config.toml
train_examples = 295000
horizontal_flip = false
rotation_deg = 10
experts_per_token = 1
beta1 = 0.95
max_precond_dim = 512
adamw_weight_decay_other_params = 0.05
Rows from block 6 of a small CTC image transcriber, named by matrix and row number. Rows with one number belong to one neuron. Each number is 128 + 32 x the weight over its row's rms, rounded and kept within 0 to 255. All counts start at 0.
Before each neuron's rows are labels from the 100 images, of 14848, where the neuron reaches its highest value: "peak at" is the part of the image that holds the peak. Only what is clearly more common there than usual is listed. The data: numbers of one to four digits printed on busy colour backdrops. In brackets: how many of the 100.
# fc1: MLP up (model.blocks.6.mlp.fc1.weight, 1920x320), inputs 160-239
# fc2: MLP down (model.blocks.6.mlp.fc2.weight, 320x1920, transposed), outputs 160-239

peak at: bottom right (70)
fc1.201 [135 163  96 217 124 158 111  61 155 158 138 150 162 107 181 125 121 101  90  94 173 156 117 129 130 180  85 153 173 159 140 123 119 141 130 120  85 168  46  90 129 167 170 164 122 141  98 161 121  91  82 166 123  86 117  58 101 111 119  97 125 104 150 128 140  86 161 166 146 106 161 136  75 127 146 119 106 110 111 122]
fc2.201 [110 159  96  86 145 125  67  90 122 151  95 152  99 113 152 150  59 188  84  87 188  59 101  83 160 149 126  66  81 203 163 107 108 135 113 147 181 121  76 133  52 190 143  66  82 116 180 127  78 140 129 131 111 102 191 127 101  75 182 154 133  50  90 188 131 129 120 164 135 114 154 232  64 118 106  84 145 139  77  90]

peak at: top left (49); centre (45)
fc1.382 [118 111 124 113 104  92 139 139  84 112 121 118 136 231  98  92 129 145 162 140 154  92 136 126 100 182 135 171  72 158  99  95 203 164  56 109 121 165 108 167 146  87 125  82 138 129 151 121 147  89 127 176  79 130 176 148 188 125 122  75 148 131 122 132  74  91 120 176 150 147 114  97  87 166  65 167 116 133  89 142]
fc2.382 [190 120 121 155 171 112 135 103 158 143 135 139  93 129 127 132 106 140 124  69 143  96  92 157  96 124 108  82  92  54 139 149 140  64 171 142 111  72 136 140 157 123 134  90 143 181 153 126 127 178 144 159 122 176 102 153 194 222 119 158 169 172 117 139  99 119  76 148 128  76 190  86 123 133 139 158 144 148 150  54]

peak at: middle left (75)
fc1.75 [ 92  89  78 147  98 112 111 165 126 143  75 138 114  96 158 182 133 123 134 124 117 145 114 139  93 116 129 121 124 169 124 164 126 153 156 159 145 157 147 176 167 122 136 116 167 134 226 122  71 157 122 112 139 107 127 163  75 130  53 117 119 163 137 213 138 128  99 122 192 164  90 158 136 121  78 212  76 141 147 122]
fc2.75 [127 101  78 103 119  91 147 137 110  95  84 156  92 157  79 167 152 107  99 119 121 143 120 133 132 151 118 157  50 191 144 117 125 128 143 100 127 113 160  91 126 113 116 173 145 134 101  92 134 104  80  48 118 104 117 104 106  75 126  85  94  66 114 132 112 126  69 187 142 135 135 131 108 131 120  98  98 179 121 157]

peak at: bottom right (44)
fc1.377 [100 160 107 133  97 167  98 175  98 120 140 105 104 135 175 135 132 111 106 159  71 142  68 166 211 132 163 140 123 120 125 157 117 142 161 151 123 110 112  46  94 195 110 171  79 107 122 104 126  85 157 135 120  97  93 102 125 120 128  98 165 129 141  68 140 207  71  94 182 128  82 102 158 138 121 178 175 131 110 130]
fc2.377 [110  83 140 138 100  95 115 112 129 129  79 140 118 158 160 146  44 111 115 102 110  81 129 111 153  87  95 155  84  66  67 145  94 162 147 128 165 158 139 168 141 151 153  86 124 123  39 151  68 159 126 144 123 129 112  50 149 154 140 107 101  63 110 165 136 165  87 118 114 139 112 168 153 193 150 110  89 139  86 109]

peak at: bottom right (55); top left (32)
fc1.318 [ 95 173 124 119 153 136 143 160 201 111 154 145 148 134  90 138 149 107 147 140 132  96 108 136  67 126 141 126 122 158 160 124 149  90 125 192 178 169 135 170  72  70 135 130 126 118 156 133 136 106 212 124  81 154 117 148 133 121 134 132 124 196 135  71 161 124 151 172 176 171 115  99 141 104  88 175 107 136  93 143]
fc2.318 [171 116  84  99 151  95 108 164 175 126 139 122 140  48 139 152 104 108 112 116 125  63  94 140 114  43 156 161 113  83 139 140  76 106 142 124 145 107  98 121 171 147 126 172 115 160  57 100 150 118  89 149 130  92  84 148 109 127 168 170 123 170 121  90 151 142 103 112  64 159 141 145  86 112 120  75 140  89 135 106]

peak at: bottom right (51); bottom left (33)
fc1.758 [156  66 127  72 125 149 111  62 138 140 140 100 129 142 130  60  97 157 168 131 192  80 134 108 126 103 178 141 153 185 135 111 153 102  97 130 129  98 175 130 137 131 108 144 179 129 182 116 141 145 182 184  72 107 178 134  97 133 133 143 132 104  93 118 146  62 104 176  90 146  93 129 158 112 167 139 115 148 132 162]
fc2.758 [150  90 134 154 139 115 112 130 154 100 119 161 133  63 135 139  86 186 131  79 134 124 146 133 182  86  65  98 123  76 167 139 114 124 158 139 126  62 174  83 131 144  72 161 136 155 111 154 109 210 141 163 171 113 121 149 218 137  79 172 154 176 213 165 115 139 125  94 153 112 141 116 115 137 141 143 108 138 130 126]

peak at: top left (94)
fc1.343 [130 113 161 116  86 131 104 118 184 121 215 128 154 103 159 166 155 105 129 137 171 137 101 133 108 171 124 170 159 134 170 181 115 130 156 104 111  77 155 124 130 154 134  97 122 139 158 136 153 111 146  93 130  68 124 139  89 116 132 138 143 123 166  82 118 144 184  93 110 183 112 123  69 108 153 126 120 134  83 126]
fc2.343 [163  86 138 123 124 169 179 149 160 190  97 132 154 118 119  97 140 167 123 131 142  81 104 129 159 195 171  56 102 147 146  75 109 117 133 152  92 161 114 107 117 142 141 119 112 112  67 168 146 154 150 132 118 119 110 173 154 151  96 131 157  94 104 132  66  99  57  78 134  87 116 124 136 145 150  87 124 174  76 133]

peak at: middle right (35); middle left (28)
fc1.448 [134 120  99 147 120 143  69 123  43 122 148 123 156 131  72  69 147  94 125 122 160 113 103 139 149 165 127 156 102 140 111 121 112 141 190 159 111  92  96 221 152 112 129 165 123 123  98  73  45 194 132 166 156 135 144 119  43 148 192 108 195 179 127 155 150 176  93 146 159 120 152 142 143 110  83 119 115 141 145  89]
fc2.448 [108  96  82 102 111 162 108 131 158 166 126 224 172 138 109 139 105 109 142 133 147 169  96 117 120 141 136 146 116 135 118 152  78  89 161  92 125  76  85  84  86  93 116 150 151  68 136 129 109 103 139  80 121 132 134 140 132 155 173 156  81 133 152 184  99 121 114 113 164 130 153 132 126 140 124  93 143 166 165 158]

peak at: middle left (89)
fc1.440 [157 109  69 163 128 105  84  85 112 140 120 184 135 114 103 108 180 126  90 110 109 133 140 124 142 121 145 148 137 152 135 121 177 169 182  85 143 104 127 109 115  93 138 106 144 137 146 123 132 115  81 116 166 152 118 150 149 132 143  83 123 137 153 166  85 101  96 127 102  54 154 172 116 124 121 113  77 128 201 147]
fc2.440 [102 163 105 167 117 141 128 126  62 137 174 111  90 176 178 113 141  80 100 112 139 118 127 182 171 161 153 142  80  47  91 138 131 141 169 106 113 144 198  76  74 125  96 168 156 119  56 106 158 125  90 136 164 130 127 127 151 196 127 106 184 146 102  88  98 143 142 192 105 162 146 103 129 128 188 121 150 195 138  82]

peak at: bottom right (42); middle right (27)
fc1.210 [191  97 182  97 126  53 130  93 186  83 136  97 116  66 195 113 114 129 118 175 179 151 119  96 152 111 130 140 104 116 175 109 133 104 139 109  73 113 147 146 151 116 162 184  96 115 152  94 110 142 136 119 157  80  73 136  98 122 119 120 161 159 143  93 176 119 116  34 105 180 143 130  92 158 144 106 105 188  71 135]
fc2.210 [ 95  77 133 103 161 163 118 114 156 145  66 165 139 120 106  90 139 125 172 158 118 108 141 141 148 194 142 107 127 134 135  99 140 140  65 112 113 149 108 103 145 146 159 145  94 137  60 146 185  92 154 151 144 135 160 150 126 107  73 171  98  95 122 132 129 134 113  81 123 153 109 106 197  98 152  60  70 147 181  98]

peak at: middle left (43)
fc1.375 [140 177 112 100 160 113 112 150 181 110 103 151 134  74 149 114 107 132 159 148 104  78 145  58 135 198  92 149 133 160  96 163  94  78 119 179 179 141  79 159 116 143  99 138 116  91  92 160 150  95 144 180 134 201 140 157 127 117 164 140 132  69 128 115  87 146 156  95 168 179 103 148 157 119 129 133 108 126  31 165]
fc2.375 [168 137  98 105 146 118 145 169 160 109 163 114 132  98 120 148 144 161  83 165  74 102 109  92 113  90  69 120 110 102 187 156 130 115 122 128 164  97 145 133 105 139  96 122 121 135 172 112 141 112 129 129 120  78  57 131 111 157 109  80 155 135 146 122 141 107  95  78 169  91 149 116 139 131 160  99 136  95 110 102]

peak at: centre (53)
fc1.219 [ 93 118 105 117 133 112  96 113 131 159 151 120  68 194 125 148 134 148 121 196 133  55 104 114 122 143 123 140 120 156 153 155 160 111 161 132 109 140  93 151 167  90 139 168 129 111 145  68 124 161 135 133 130 166 120 112 145 156 129 113  85 105 128 131 119 117 214 103 202 148 140 161 159 129  68 124 162  88  56  81]
fc2.219 [181 167 170 127 172 106 178 150 126  85 142 117  92 178 113 112 127 140  91 101 137 162  69 113 143 116  96 144 157 113 155 159  90 103 148  65 114 126 131 122 105  99 152 108 125 129 146 134 134 132 160 165 141 228 145 181 168 183 126 120 152  98 112 115 139 129 136 138 131 152 179  91 149 177 133 115  86 162 161 115]

peak at: middle left (68)
fc1.70 [110  94  46 107 107 121 111  96 196 165 152 140  85 119 174 117 131 154 121 126  92 126 148 133 121 143 129 139 108 108 139 152 156 100 124 159 145 102 109 109 143 135 111 102 118 176 135 134 141 201  61 150 122 109 125  94 132  67 134 128  65 120 166 147 127 152 117 121  77 126 143  77 177  97 116 114 117 107 105 167]
fc2.70 [ 91 131 136 147 104 176 143 138  95 107 125 100  94 165  85  95 172  79 158 146 152 122 135 137 181 151 130 145  94  71 134 135 182 115 133  73 112 146 129 113 164 114 128 112 108 102  69 124 138 138  81 135 123 156 185 145 211 154 123  80 109 115  78 164 117 115 168 126 118 104 152 182  84 144 212 135 101 196 189 124]

peak at: middle right (83)
fc1.232 [194 186 119 121 107 121 132 102  75 128  96 154 218  93 120 125 130 108 114 147  89 115 191  97 140 157 122 132  91 134 132  88 106 165  96  84  86 146 109 152 149 149 117 118 126 107  86 177 207 113 128 184 174 103  99 145 132 142 163 170 164 138 203 151 123  77 144 181 188 143  99  90 113  99 145 156 117 101 116  81]
fc2.232 [145 105 150 101  90 124 107  92 145 130 138 135 127 100 157  91 110 202 169  78 133 160 145 107 110 154  74 103  97  61 171 129 108 178 111 103 172  69 108 121 112 129  78 117 137 174 208 102 112 155 112 115 163  99  70 125 152 104 123 175  92 128 170 132 105  90 153 124 149  91 131 119 161 141 142 129 177 107 140 160]

peak at: centre (66); top centre (29)
fc1.260 [162 120  99 156 144 141 152 135 167  61 131 151 162 157  73 137 164  85 143 149 112 113 158 130 139 117 109  88 163  98 103  85 114 128 139 176  99  97 125  95 179 171 133 149  56 141 151 154 135 119 180  95 106 147 144 100 113 128 117  86  97 112 145 173 125 108 173 133  97 107 158 125 213 175 172 141 118  64 125 104]
fc2.260 [121 196 140  68 143  84 146 104  83 148  92 147 139 114 186 143 116 147  78 130 153 158 131  87 161 126 115 158 126 196 165 160  72 145  65 110  87  67 140 171 113 152  78 106 106 151 176  93 140 115 126  89 128 139 139 103  75 124 163 114 184 166  99 186  97  98 114 137 152 155 119 131 157 112  84 137  95 137 158  55]

peak at: middle left (33)
fc1.718 [124 136 142 149 138 101  92  46  52 136 144 157  86  88 150 158 104  78 129 158 162  91 135 145 136 180 159 106 134 144 134 124 178 163 161 143 144 114 175 136 162  75 137  98 108 158 157 106 143 112 120 115 176 135 191 122 159 106 149 115  96 107 114 161  90 108 197 132 143 142 165 132 135  71 102 135  85 115 136 140]
fc2.718 [103  98  99  57 123 140 152 146  99 134 108 131  93 123 161  99 114 134 134 107 139 170  83 126 142 154 174 170  95  80 122 143  77  97 184 108 113 151 150 136 133  62 171 142 147 145  86  89 118 131  99 116 121 150 145 115 117 136 182 131 135 129  72 100 108 131 143 155 144 182 200 188  57 164 126  88 129 187 145 102]

peak at: centre (39)
fc1.104 [116 106 185  99 136 160  77 135 139 122 106 107 181 162 130 121 122  96 115 147 159 137 152 221 113  98 195 166 174 194 107 142 136 135 119 103 136 182 118 108 141  97  74 103  77 105 119 125  71 154 159 137  93 111 153 107 143 102 189 156 166  60  67 152 183 116 120 107  97  97 113  83  93 138 105 128 117 130  75 114]
fc2.104 [129 152 147 123 116 134 121 121 177 175  90 125 123  49 165 143 110 199 113 165 117 119 126  65  90 139 105 121 132  87 138 148 102 164 160 140 132  83 167 127 149 116 124  87 126  80 109 139  77 171 114 148 136 133 149 149 150 159 138 119 155  58  80 160 145 137 120  45  94 141 133 169 128 143 193  88 114 124 146  61]

peak at: middle left (65)
fc1.132 [162  84 144 164 125 108 138 118 140 106 121 109 127 166  68 107 150 147 137 123 160 124  56 167 112 146 127  93  82 198 159  90 142  73 141 148  86 167 137 129 109 119 167 131 143  94 155 136  98 124  99  98  73 142 171  83 128 112 117 141 155 167  57  79 202 143 144 120 115 143  97 189 102 166 182 125 117 180 120 101]
fc2.132 [152  88 181 115 110  79 130  92 184 154 137 128 101 147 115  79 120 156 107  71 120  77 167  87 149 142 132 106 144 112 138 141  97 116 155  93 123  67 123  89 163 118 116 172 157 132 101 109 107 152 158 126 173 130 109 129 139 176 117 152 183 213 118 126  85 172 125 124 162 155 164 139 124 150 160 128 112 120 154  95]